Weights of a small sound classifier.
Model: 10.3M parameters, norm layernorm_no_bias, moe top_k, num experts 8, width 320.
Training: muon at rate 0.028, 7500 steps, batches of 512, held-out accuracy 90%.
Data: trained on short pieces for a synthesised band: melody, chords, bass and drums, 26041 training examples.
Rows from block 4 of a small sound classifier, named by matrix and row number. Rows with one number within an expert belong to one neuron, the router's apart. Each number is 128 + 24 x the weight over its row's rms, rounded and kept within 0 to 255. All counts start at 0. Numbers have three digits each. After the name is the row's rms in percent of the matrix's.
After each expert's rows are labels from the 100 clips, of 14848, where the router gives the expert most weight on average: "top examples" is what is common among them. Only what is clearly more common there than usual is listed. The data: short pieces for a synthesised band: melody, chords, bass and drums. In brackets: how many of the 100, against the usual share in percent.
# router: router (model.blocks.4.mlp.router.weight, 8x320, trained with AdamW), inputs 80-159
# up: expert up (model.blocks.4.mlp.up, 8x160x320), inputs 80-159
# down: expert down (model.blocks.4.mlp.down, 8x320x160, transposed), outputs 80-159

# expert 1
router.1 101:134134137101106113077131160137110127149105130117131107082119084115117142104131109145144127112135065133108080175118119142110129144114171113176098069129129143143091172137124150120124115140174129114155086122128091131124129123127125133152100093
up.0 122:130110109130156103123100147112134143124170103119145097117122125147102119153152121113160063126153120128084123137107132138137189128120120113148091129113107129140106162187122101070087159098139096135117130139143148146068103128149182114150160079
down.0 120:129091137144066122110131148127117134121157121113114137117137117080110130128127133122100130085107104133101131074131113111165115073169093171124138160183156188126153128071121112100119111105164125152124099150134143127111154130103146104153140127
up.1 051:121144113124102139171129110137146093124120139095092148114104105148138131114132120112120117102138087130135111111105135132106139084114102109112100172153132093084139156137118136158093110130181114149082165134161136099119099141171183116105092143
down.1 057:145139141122160149129169126099126108155134169137156125163112153150160180134153171128104156164152164146110151115147148134163158129093077149117093126094136167160138122141132071152149096146070144088136117117147143107126126153136132115131129127
up.2 135:111116107136113116107103098157142098117133124147144125110152107110165132106096156101144132087120130148141088091106128147122119165151103117125112113095151148059125109099151129133124119089071143117166148117119125166120109117147121083096136140
down.2 127:124123134141122143122168153089099117084103154171118140109150162143129124126162144141136147115163170144116129105152144148111157131149150126147133086130112119167153125098141157124160146093148096097171102143123142097088124129141153153125151122
up.3 091:169124104099102104155126148108158157143155123157117114124089145140145106114145129059084129145154167132147136114146121143103174130105136106117117128109154123103127121172123174160144168143130178116136103161119112148128157182142167125103113112
down.3 097:140174110087151138125118088134172140101127133095123135142148139149104095099090133117125123127146095111137125156144068147153140092124168166148113187129138139157125138148115142124126140104120093105156122150095156145115105115134139143106126119
up.4 144:122109142161110154150108141143145128155110103107119118103138178125190112147134121101154162159153113121111135098123145126155187112152111119104138110122089130155151150090123131140159108101105135173121151102184106160154119182145127148093133146
down.4 147:133142108084134091116143114140173107095146178179140139140096127123110138131138155099149165112108125144123101157091093111139133099175150144134121145139182129116128122118128175132122163121137096135123088111098139155102151117144151125141118122
top examples: key: E major (31 vs 4.3); organ-like (27 vs 10.8)

# expert 2
router.2 098:168150142129150108129120106107113134170115109131160094124126117099131142094103109178127146123067127139098089174111123173145157117162141118147097115146091103117126114113102117138079154152113121125172133149177102159117123148124131110113172117
up.0 091:154160116155138122145155120135153115141146136085097153168110103146121152139126098109156144143130125100157136091124129165106117094097149175178113156100131120105144109154122114154123106140106110090120135119105130112148111090141097122098135080
down.0 087:112150087158181148115094109152158157171131136153130120148077130089124125130120076150117135172119115136120151133158079132109143110095151116128106138132108111126115089106138116147204154152091183137135124118159141107146125146165130161112148141
up.1 077:124132069116136135131122121123127088167146186127174143170120086102106121158101113138111141157134122129140102098162159125142118109117146122114104093145095107195106110145107089139137173142134137107110104152108117110127116111156117117114127103
down.1 080:138069122121108069151125116183144118145144133124112093110076177125113159135132166143105173132147135090118107142104156121136118108115137142131174126128141100150095154121163158107165127148118109142138122141142130153122110144122129154123115142
up.2 078:100099155156110114157123100084143112128136107178109162157157159124143115085169171142115131099141089147090132105114150133123153100108107152106134112101117140156110166128133074065175108181114094116126142149108108111134139107132121124150127111
down.2 076:151151111138083135102123139144108097126108164145134126127076128141077149136078099142137137092161133072135132136168103090096116180157117134106139161177133135159157142109148100109119142155119112077117137154176093139112150079079150151121091126
up.3 062:127122140102135091137172100110115112091130114105142135140123135131151087109136148103145115146146135120140081114113159133207127142056087142086109107108129154180144116177124105113097096111116134151110165149164131148124119141141135154066138100
down.3 063:121142145100164125077181130137134142114098161143134168158087153153137140158148144128074094085135109099145157145143155110161103105125121178170098118108160143135151128109135130123127134126112127150080130086111113101174112099134123157146158166
up.4 034:114127146128097108135119106162101111128110134088133084102095147128096102148118121143150136119126097113142086098112143101105120115142133091137141185125112127103139136156086116132113118100092138119130149102129084170151115150161140144131115128
down.4 038:125082114117079143107118138104080137134092142140097148146142127146118126153133093108106112069152151106131127115095130128154140147139154147139145108142123111123141093122100132173153127098136100159152138136168110129126126161104144133168121139
top examples: bowed string-like (46 vs 14.4); melody instrument: bowed string-like (33 vs 4.4)

# expert 5
router.5 093:096133116128114068142122124151153131116102141114109169111134106112128113113131081149075153127129129179096136123122133116152144127172137090112157144116150081146098142112127129154135111156143098158156138116161087106133108100065112141106147156
up.0 174:104163146090120150124124101135144122125084138180191112128121116159142186135177111052126152145129130145153152126116081130120098158110115100141123145130142144107131155110113096190124100120130151115118174123145179111100148136117148104128137133
down.0 175:159109107132105167118069114151109124169119135164131129135120145111135161111096091120113112117086149156156082135101130119120143131132115132162145145125132132109115132134081111109156107201148133113126140119128126121104136123151105127150156103
up.1 072:136133159138181152137165075125148102143134078116154173144170126155090126124127149197120106125125134095114141081133142115152159082108129149104125143112092116156143069116153136116086110114101099134136121173102123131127129161095140117120131139
down.1 063:166086126133149150162135172129106101125151130074088125109114082158139147134160137096082126133105123116178121171099118163111097126096144131127154112158135140137129176127102167099113137114125122143129122148083167093126143108102149139119151116
up.2 183:098138118108095153172161135136112118094134198149098095126098126092127097124139109116163124121168089118125158141123155129126134139145086118114123105165103148179141142148138161143170151127124156162143127122130114138133065135132147148120147174
down.2 162:072147123101123131146129163121162123132134148109138138139133146105110121104136165108156123105115120105112091173183099109118085120100152172113140129145142168092149108062102150136136098184143121159104129158120137106146157102195123129156189121
up.3 059:136111107127144158132123116112137094128154157144106119145141111134083116140128111122131161114132132126107150124143107150121108162100100090162152131145139164135137134152101147156128122126079146140151177113126133133171141142145128133133172126
down.3 060:147145134137120137091105116147160143132138124147155134113149132129143170120112103129154140141067130103144110167103123114096170135139116125111124167109131109136137109120160077169108143120152136106125144114133101164133150118102118141150096107
up.4 111:117147111151134148107141120129079119124140131151127152124139111117129111129111144098127154137128128130145156094103144154155129094110128129150119127121079117140100115163140089177081146094159207106137146141104159093103154116148157165105135097
down.4 102:129113150147126117135155169113129114105105135168148147121103111097108109148138126108132115140161148124150133108128099130116134154110190088115133124138121141094142096164075150147140100176111139109142127174130123128153093093120083107116114153
top examples: quiet level (69 vs 28.7)

# expert 0
router.0 096:117146120111119112144159123154115143151067099125093196132143132134154129127114127146108180150121121168114120122106140106160142111129151135111168137136140092162118113127120173103077093150138080147116118108124096175112158123111122113128127142
up.0 161:128145120159123179095128158149075108144120139139149117138156154145142101073142095073123123170137089151166148150124135125167082124095125144116158115091103152103130120143156111138110119148086133129132102143129104106155129070117122162140107146
down.0 147:107106129145111093140143133080111128087138143062107099134109107101152152133153107119134131139126134115127136144130106116115171173121129161107116054129091119140117115134123123136107148143101088072153138138131136105152132122142117138133096154
up.1 108:104158110129087129148138131130100107146130152106152065164105138118129107133159123104171174123125105124136142093166118107120140167072147119122146144142096118126171151137129144138138130092079127176146156131159141148130119126149170158118177107
down.1 105:119129143158100143128086122122148129096161171114148185163120168095139156163126173151109121140120124131108108113125107138092116141105146141136129101154134114105120187117117142108141145173131120090102112107149090113144122159108144133129105141
up.2 060:136123124115108157103103132118144152137162135123126126160110096121143126109138157141113169118157150095074157134133133119154175125141137142144129175118106121162105118101168117120146102168113143100126114106142147141107103153116144136141117140
down.2 064:101189109112139116142164114134128126120141158157083127098168129117120176130103142149142097104133131162130137137145086129126157146144094148092153120106137135105132130100120093127121143144136153137151151125148154122101119130149119164123120090
up.3 160:113167160144138141124149169147160175135139152126158115137149138124153154145129159155110122118126110141151156064140116111157110107156134118115141169123096126077137137127115130095096112140132135120148125122127146124058136143186132151108145137
down.3 150:111146119185108161092084116103124137123047130084102142097126118139110168183138118090132120127147086114106117156113123152121092125162107130135110097133139128114135121136154116131152114130153121162137109088156168115154100107117156165156099091
up.4 162:119142133120142116135110128108103100165126099133157150126084148156134104131122144087134154150111120144072181097147129096142160129141100151119114151124120139137104128154127132117094121151127157115105140138099147155121129122124130132133141133
down.4 160:099125122134159149121140146117132119162138104111138101091115127127176091153150102121129146162107148152104107152154106146124083130131124142110131095128113129148113127120123095110142139136145116084150174116150148118107130144125155141109119118
top examples: rimshot (43 vs 15.8); text has "noise" (36 vs 10.1); drum pattern: bossa nova (25 vs 5.1)

# expert 7
router.7 112:129092142159133141093131107147095079124095133111132141117100121122176135138120103121124127130088139143118077160115137149162152096115144089162128133127152172155131121132107098112143139182123144098135143097133109147103076104088159126150132122
up.0 135:119137139140128142140114147153139127137131143088120097166141095143123130107133129104095150152114112156130092088150135095135135179108113152152143119114118159123108138147125103131109144135132121134091144097151132172146128152147165148135131188
down.0 142:137083087160119138132115172119145106123119148132167157128107149115167107103154123130150119113118140102107143174144135083100131123100132122136122147188110108141127118093160128116168130133134140157121195114141086107120107166126156175137165078
up.1 147:144086108154141168130108148146166127119128134142096171169154138111153117120129099161087094131151124123157109084129140116148115125137112074114114101123077123135128100115144137147147118121140159142125148097098144131141155131140103152114110111
down.1 136:151144185118076128151161125123158152158095131135137129099085151108144126170094108135156085130157118134160179143133106127148127109123147163132090147156139098137161097120100151114133119113153092103099080144104150164138130102191076110131165143
up.2 086:121139126114105156121132124090104116116118091117153090178116143119141165112079105149150135125158081103135142100119143121133118156112092071170127133109094107091148130116155132130149133156147109150117161129150119138144122142153148123155116124
down.2 088:130075141156092120144096119133117183110167121180082149122100092109140127142146140114119132143152155162132130159131121127098120120106178149137161090108119114087141166131140110125163124151147133141090083098174099098134163144145143151138127161
up.3 115:127124149124144185131114153170112135159102142094137118130151136136125127138150177137115115174124131181133126099146151143179131113150130128127126121108173134116119140148089150137099092121128128110142128109106135145079133124114139122073109076
down.3 124:150120068124118115118126112182192096096105112125179166137138111119117143119092147144109170125084122136125118121097117110110147108144149155118132140108132146132124125135149113101151107175151113154142141126149137108166108161164187133122151133
up.4 083:108121201123188130132116137160163153130159113155115116139113161123156127120100135105136121177130121098098177102111157141153112105138108114127104144140089126156138129136160128116125150167156139121130147108153148157144138137118085169142114165
down.4 078:151137093139106140124129135114130160152170156074128174154116173105153100154156116144115102122143097139129117112123111103119156102115172122181130118180142114132106155163151140156121155159096134107127111110151140107183144144093103153134174130
top examples: organ-like (38 vs 10.8); thin (high-pass) (37 vs 12.4); melody instrument: organ-like (32 vs 4)

# expert 4
router.4 100:172123164137115097177137107125107127117086143127148130074158122120155127084147115145121152129123126141102128192152123148126137103128144123134120100108150133137141111130108160118153114148136086115094116156134106136149135125100082103135124126
up.0 055:092112160109131073139094102113125071131157146132157117099186121156173132150165132138121107105119126142133157096184211076089098116147154139162091127140129130139108117143117144146127154127118113169098142093061126145189084142156152116166120127
down.0 068:128132117119120079095097128105132114116113112124158165178144131108131102144164145137155134114134121141117088112162125158129134141128137145096091150139120151106121142133118130162148101073144144147124130098081141142115117159137154132137079124
up.1 105:142109137158182115158084117111159110148164156115107164135102117131112148155117180151107134088150112122124133114121109136110143123129148129115100150086144136100139152180106109111149131110113134130117113114172118153181139146097098127153152143
down.1 098:138180105098167135112151119120129111112074138131097136131132120160166097108114157147158125130118139108084113114108163067160124115072133145105111144127135153137121107111115096162144131120144091110170096173103104156172145090111122141157117152
up.2 100:095103122149139152117149111125138160101125079097167127117141080124120124157120115127111127145088178182132135123128158133109155126159105153113106083134144123115101149154138121138161069138147128120106177110082152151143117105108102145136110122
down.2 104:118146076083135118130122153104160093187113134114108092113133144149162134106167102158093147130102113111126145117174141126171106164112062119153107118051092110097154161154114119145150116065110110132169169118145095114135147134101121168105124112
up.3 032:092114111112133113127103156126165140154110126145096155113118113172102170145140127124125140152156115132103149161086148140147103144121123133102135109113155112122143159142131124110152179150172161173159132132126111118111149114147092127120123128
down.3 033:101111118111099148180082135148136090133157130111137081090184103116152151108131105115132123191111117139107102108088166146150130108158114115138151094135158132146118142141151122162124055100116110115126119099089144126089157144091105117127113113
up.4 122:109163097137135104118165103158143128162144121135169107118109164123127150057161145100153113137135103103143158130142156103129144168123124158128163191145104154113123088104145120130102079143171136131153095118149114112099130075089116105141118136
down.4 116:132104148151107140071079118124124152103111166148148134157129129130108093108113170143114119165144138116137146118180115141171092103123147131156143143130129134156116120167118126128121103162132119160118125136100133108139112104124122124117124134
top examples: key: C minor (27 vs 4.1); key: C major (27 vs 4.3); tempo: 80 to 90 bpm (26 vs 9.8)